{
  "encoder_arch": "convnext",
  "model": "encoder-decoder image transcriber",
  "train_examples": 195000,
  "encoder_moe_every": 2,
  "encoder_shared_expert": false,
  "encoder_patch_size": [4, 4],
  "encoder_conv_stem": true,
  "encoder_widths": [64, 128, 256],
  "decoder_layers": 12,
  "decoder_activation": "gelu_tanh",
  "decoder_head_dim": 32,
  "decoder_qk_norm": true,
  "decoder_inner_norm": false,
  "max_steps": 6600,
  "weight_decay": 0.2
}
Rows from block 10 of the image encoder of a small encoder-decoder image transcriber, named by matrix and row number. Rows with one number belong to one neuron. Each number is 500 + 25 x the weight over its row's rms, rounded and kept within 0 to 999. All counts start at 0. Numbers have three digits each.
After each neuron's rows are labels from the 100 images, of 14848, where the neuron reaches its highest value: "responds to" is what is common among them; "patch colour" is the nearest of a few named colours to the mean colour under the peak. Only what is clearly more common there than usual is listed. The data: analogue clock faces. In brackets: how many of the 100.
# fc1: MLP up (encoder.blocks.10.mlp.fc1.weight, 768x128), inputs 0-127
# fc2: MLP down (encoder.blocks.10.mlp.fc2.weight, 128x768, transposed), outputs 0-127

fc1.195:487494517505497478519540462485515487471498503492503527500495510532461544456527481466538508526494497502555498555480471513472488480489480520525472522489489487481510486480495486467495467535483489494535548511551465451542511567486515501465507508495505498523510502490523511532493503512489458455477500532472475532469555513538464468483461510486443514483499494487501488487511497480504531526491
fc2.195:480487471466489482477503513471523486534521508467523493500584491493490478502444425471464489530504486518478481516534503469469475504497531520471496504545514508517494565521476509500511461490527511490495504521493489525536487500497524474463471502508469474520523463482517473477484497495472528495550541528519534526462516542503503502529512472517517523506509454498482506494517468489537487488517
responds to: hour 6 (42); hour 5 (37)
patch colour: white (37); black (33)

fc1.717:486504524530478539483486520486502483467535482495473474561509483522508517513528492525554527537495472474533426511461447501486511519515467516482513514522490568510476490517495477532484544461543521492487485473498487506509493489489461515468482500449516476552491526496495529525523496450477518508534467521543510519496488484504479492491512474462477524539508498496485511488510512492494481508485
fc2.717:479532525498479487510489516489442506517482485513465543514428492523452496520488515508485463499525504497517488478512495503467494550508524560500520478515494541464502469492520502559492506454499498485523521514516499496515489499522467499563544452479523535517469445498492510489482442498470522462505509506496496499548498535473502521539505468463508486529492508478524500522495493496490519503481
responds to: minute hand past 1 (41); minutes: 5 to 9 (41)
patch colour: pink (45)

fc1.379:507497508457516462484544466499504467521489500489465496484519487515541509449503480488511498524464512495512480515507513466509490522530520510519517518532431530499509550484480495501502528525478465532496502524525482498504532530476502496489453511519485517520496429490523482453488486493525484525465516527474486550519495474489488502509509506444501495518553504501543548510491442451476486492516
fc2.379:521512558488508496472477467494490505487502505498497508482544527455511518487489453517497493495508476534488502491486456531499476509516495501525549500474467464446466499520460497490468529529534490517509510522502489513476493540486491520502511550505535497515525499488525498510518460491463519527549503530498490477468446555525515473500483514473530515515476505509495537468434441520511497535505
responds to: hour 8 (60); hour 9 (27)
patch colour: grey (61)

fc1.388:457494529523488489480505493497459485472487409514476490501515470544519516537495471525520565518479482457522501488478493469490547525540497486456497531568503492486503522508487506491525507475510517543500485529510516522530484510470492505510514492497499456483518496500527485527514445506471497485471515500492502521464524504495460489444527505493460527512489484496480518486533534467481467497509
fc2.388:508519486542471483529505517505497465483483485487502516486583469509490500494530466504540514530530516509515516489515477501544532544494499497482458480524517509546509518498489482518466476491494512496480505490463510483494516496527511479523533463476512491458521508456446537511504552495545488496549525498515473492542521471508501519505504467545463483530528462455490495505486497495511540544475
responds to: minute hand past 12 (57); minutes: 0 to 4 (57); minute hand past 11 (35); minutes: 55 to 59 (35)
patch colour: black (26)

fc1.643:473499470455488486481523494528514458453508475546486514496471524521553507520500495534494535516483479501500492523495489506523464469486479482479521517502483511556538508492485507496517494504461511497474508495439511551504529466495551460444488534508476525533522505502493508505474512492527485484506520502490504551476525499528494465460513502530470464546495458497461527485508504490513513562483
fc2.643:480487527490475503488481492512486497467464497514460497484659505467490520514456426474509486486484446482519490515480513490500506489509500468511489485492487508474495488547511521499490511528501489517499524479479512469485498479515530511479497501518508516484516505499532511466479505473478520496543502453494492489518525516468482494531524489507499485460476487525519516468514488487495492506482
responds to: minute hand past 1 (56); minutes: 5 to 9 (56); hour 1 (26)
patch colour: pink (42)

fc1.735:474472483504521508541489524522496467473547465482513493513488479520510508536490472559499536497439465465491474516477488483516509547515528465474489514556486494507538495438482518521541519481481512514458509514486537529502502537457487468525486527506502462469457529515484489521503486465492484504488453495521509511497517512509492523481517521523467483499549478484529523484487550488493488504524
fc2.735:515482505543455480512489571524486504472459526482482556507581459521540499541499490490520516498499502457511491482531513470491523524503485490504525518510534498536537547497532501515477483510501507479492493465465469461529523473510501500530503507495500495493509496535475509495517505502550497524525502505504492483525561511488466489502476443479478512496502472478469507497494535476521484484445
responds to: minute hand past 12 (86); minutes: 0 to 4 (86)
patch colour: black (27)

fc1.79:459505511535507488461472520523463522467564448531526482536509472520491490538499471559501538475453472499514464504480493472502521517537525484474500526558493495494502500468486496524492475498485515514485487535502536504543537531457504491503461498476529482451476511521498462516489459523493504487489486504501515495513543475515485514482500493527489526499547478526536517470469494495495481481534
fc2.79:548503521559427512521474532505497544490485492513501515528561484500522459481527516528494499510505510462513487515499527477520554500492500492505505485508541526545534500494536508507495486518505526496465442454478467488510534479497471501506505480529511515481497515510471517530528533515568463518510537494492499498495510473503467496491475445481506486514534507451477481494513519507508508491459
responds to: minute hand past 12 (58); minutes: 0 to 4 (58)
patch colour: black (25)

fc1.571:520494497491495467524536483531551458452490477469462508502522518548508515488489482479500517504480507497545461511487517426499477514532535501501534516501462488476527491498503510489476496553487490523508566539515491480507506508495525498469473537492476473476534498557507485500506501480527474477469514527468495514489510521504500486507473504473471523502455553483546517481485501515518445491529
fc2.571:480474551476525532492489468465465489522498511466494504474517541494497492482496466468505503523504508523494487506529516506485462493519478523498508477464475517481489500542485486517485486490541470487496476525483465550474510501507487481473506500552493508548502471513520460540479479471462499526545528522565512543480490557476535489500507514505502508540535500520501494495464443484501482505559
responds to: hour 6 (61); hour 7 (30)
patch colour: white (33); black (30)

fc1.676:470500539501515500474489471519528456499488521526518520517504472483567480482503479495500488501482470468516486482475504459543426512478515497522527511551494504534525504468480511529552515519461451482454498535510488525510519521527523524472463480469481495511517465504496468506503544497520527505488506516516481512525488482475511479481514552484492515553504503547522523519457471488499492528517
fc2.676:516454522510528487458469498503491526468493502504514470515655510517524508511523477553514506483507473483474514489482465502489485487516522516542517520486491483501497457500474496486477531524521544496487484493500483460492486506444492501500494504518466489490502460496529498500521510491499501500570487496491506505489473495525498511493524513476528497487482487487518501458493463518518477505501
responds to: hour 8 (48); minute hand past 2 (26); minutes: 10 to 14 (26)
patch colour: grey (63)

fc1.130:493506541516534489481509501534499491499475455533504480510513527506558468478503487474527507506529480493535454518513478431500476449501489563503535518495535486490523514468481484478532471531504472489467515509513498509548466502503509501483498505505498472474525480491509503501519504525490486457511525471484475496494488495472488502488482501504483556568487487484534507527479450476481483480570
fc2.130:526508525511518481495548467502471507480497514515516487468573468500492489485528426522550520465536531536486474521488485512500497498497495461527486528514504477490467502489451480452469528508515496531492484550490488456500489482499486498448498523484503485531497510518530459546524548511525487514536500500509471504507530470504551522493500554503504517495457504531482503496489484519520490519522
responds to: minute hand past 8 (36); minutes: 40 to 44 (36); minute hand past 3 (27); minutes: 15 to 19 (27)
patch colour: white (28)

fc1.506:490493495455523496476463476500529478487506507509495517505488489499529500516524481538498507515522524471512500485473516501512480441472454515494522543505478493533553503505485502514465474494486543507467525495488518520494514517496463451454509521513515518468555477515497507540476501467509505447488528481479479506529535496545491493502512471465479527520504500506436545531536487464525543553510
fc2.506:473502507517517569501520477501503466449485496553531493492610512529491541486520415514507493495513496493517461480471529517499533494488491505539470479510493503489519480505488514525475508475486512486520478466459485465514481504500498513481495548495519545483500509463472506495480524504504491494515492521511466490469499495509505515503490451522484491488481471562494487509525508484529523501483
responds to: hour 6 (43); minute hand past 8 (27); minutes: 40 to 44 (27)
patch colour: white (34)

fc1.244:460522535516516508484494478510553495467479521536492513501506546507500484490523502479509525507498512516490480484480474504500468535491463536486482501490506531483475491481452511500509496479461464471429541526542521468520523537461489506486507525488534497544520483513498481527486468450528516515499526500497526501466537515482479545547496446516483527468545511505491500489463495458520524533510
fc2.244:503501501472496475519502491533479518503527510497505482515605489481481494512518446501508523536505474523484496522474494471478542467509465524493515497542535483491523498482528490497475448494519506479451472507549497520511531511533485488497501490488503518518484494531517504498549483500487547493601505520474484465524481462530499498503504488513539516503516509482516479471485502516535516477509
responds to: hour 8 (38); hour 3 (27); minute hand past 11 (26); minutes: 55 to 59 (26)
patch colour: grey (65)

fc1.730:494499501469503483481484503511526510517510491554547501505505516530474502509483479502532565463487500486502530484501483473520444526543495484479493530535470494502524509465447482472503480495515498529508492530513505492531536546441535476534496514492518516510479461537511502472474521500479537505485480478477464491481530480537515527483551505523463507506535465520518495511469481445519462529515
fc2.730:512523475546489506500486528517485508518491492515507506529541466464447486496522456504501501481493530473523487488545446508521559463468474500491494475524512483518467513491535499522520529473482525501481494483505474483487539458503497543547557477506513526511490495508542477524517484533524453501552482451487467523505499480504491501514484483444532522504490506449495488495502503471534500500466
responds to: minute hand past 8 (38); minutes: 40 to 44 (38); minute hand past 9 (30); minutes: 45 to 49 (30)
patch colour: grey (67)

fc1.315:487475511508533522508460510483531501494545482506481490522473516523494450492493495518491496491528515502467484487485491490518464524452504520486518521504551477496477467455455498470471466534504563481447465480524485508487500538479472486483488462452497534481492525478534473551526507471496515513513467499507524528520500514533488537477475497489498530514533477512520559522532481524489513524536
fc2.315:503501464507517471490508513516511537538495502467507489513557430537534472455504491538520505537534510505528514466531511451526510530476503475509492482480523497530504558458477523494472508476465487469498549489492490505482495459503511511502502561472505473496500488474477480487516515502509526509533478487511454491511523497536524515500491508508503535543538523494449517508447468473488507501481
responds to: minute hand past 12 (25); minutes: 0 to 4 (25)
patch colour: white (27)

fc1.447:485498495517517506518524492513503481512518501489470539511471492503543482502519494493517512503461442491492459495460534507505448482477507476493469522523488485543523488480465523515558491501496514525430468485461480566502517506514499482502489494531478480491526538492537520524500501528524469490507498549516490532508508496484451521465441490521478489534542508560483514467535501512500492496479
fc2.447:491507485522468484516490479517527490471473516500483493474616501508545477532512482506469496491505481496520497510465535493526523484509534456528501491496528517541505501526492491467480500567488518516561511465486499474485500512441523517514473508554526474474512500479479523476531533504513484499502471528547493525513502503497498495514480452495478453489497493532490480485522475504502508480494
responds to: hour 8 (43); minute hand past 10 (43); minutes: 50 to 54 (43); hour 2 (36)
patch colour: pink (44)

fc1.708:508482547519481505443526473485515487455473491481444467485514477552530527494481498480498513431504533461523492503532493468520504508515505519444547506511490516485489512501501516505485567550477514548477516469484512447488516527467506469505515504466487460493522494545526511509494484503521494486469492474475498515492476494478518526501476520482523514525511503497508508476510556479534475495517
fc2.708:480497520465532489524503508503463448512464520525485507486559503483520482524518446467485494485525488530524517489501465503476517503481502531486495490470507473464507516526486445495494456492484466500506519542530524532492487527485485501488469508514489502500531462507519533546510465465441502509541525528538458538482515540484503502489519533511481474494518496511514542516531496479460468506555
responds to: minute hand past 8 (40); minutes: 40 to 44 (40)
patch colour: white (25)

fc1.319:461501504460521516498473536483490496470547427512479522513477475482495469544496477539511553492441497481532446493424501493504510523492500471507462508502502514532500478509496514512508522471527491516493481543520527495511496489495491469491505529512490496502453529493504473502486517508514480501471489543482531511492539508486498509478500476517447520509520481518545522506547492512507483503570
fc2.319:510529503528477502555476506509481476489508486474453529483547485494541478538484529505518537487501508492515505522519528480507521487483473504498483489507535514526499507500527476485502513487491539490446482432454447521501538475498527526524508477512520528492514536533477488469513531518560465529517446511525515483528548480512491467516477465507501496518532485499495469476490516487503514464450
responds to: minute hand past 12 (56); minutes: 0 to 4 (56)
patch colour: black (28)

fc1.64:487506494517514501472505464499469479518476467530535527495498492517529502509477489516531521569485476489521502536532482464524524466509483490481537509524499480518513536480520463472536475500500513485467546494458510486478513494487508471477505523519488496505460508523524504498476465483506524468515514470510487558484505537526508478433557478481470493514504435511513576485507513504513510506473
fc2.64:499482552489480478513503487515473546512456489522490543500511500491460548475472411499550470511460475507512518512483521515471456527481483451518510503529468513515475458504499553510484513481481489530500496498490497488550474490502541517482476505482498522483514522504468480471452479503499457518541532460487494512506500513473484517480488479514497473482483515533483495456503514459481490522503
responds to: hour 6 (29)
patch colour: white (28)

fc1.660:492494512531490497497525466502495489474510465476485530507506459555474538483500492513527513512488499498569488513508485484451481499493474530493523523517484507478526518520489505462507455523475470517485512509535460441556491539497549471467516512495475495471529504492547514511500504503452477481444487507471463534495558492504514505482485517478484515572493513485506493503499493475516495486533
fc2.660:471477498503473499498521499502507498534488555503501508508539481499482469490486443468516501535480498539475519523548496499476498515480495490493495516495501534507470557506451491462510494468532476492501517511466466529519475482511541496490480517491478449531491490489551438494499534536496494512563513497540511538461518530505535489522502496512507521521540464469476504499472465474539486474521
responds to: minute hand past 8 (43); minutes: 40 to 44 (43)
patch colour: white (40)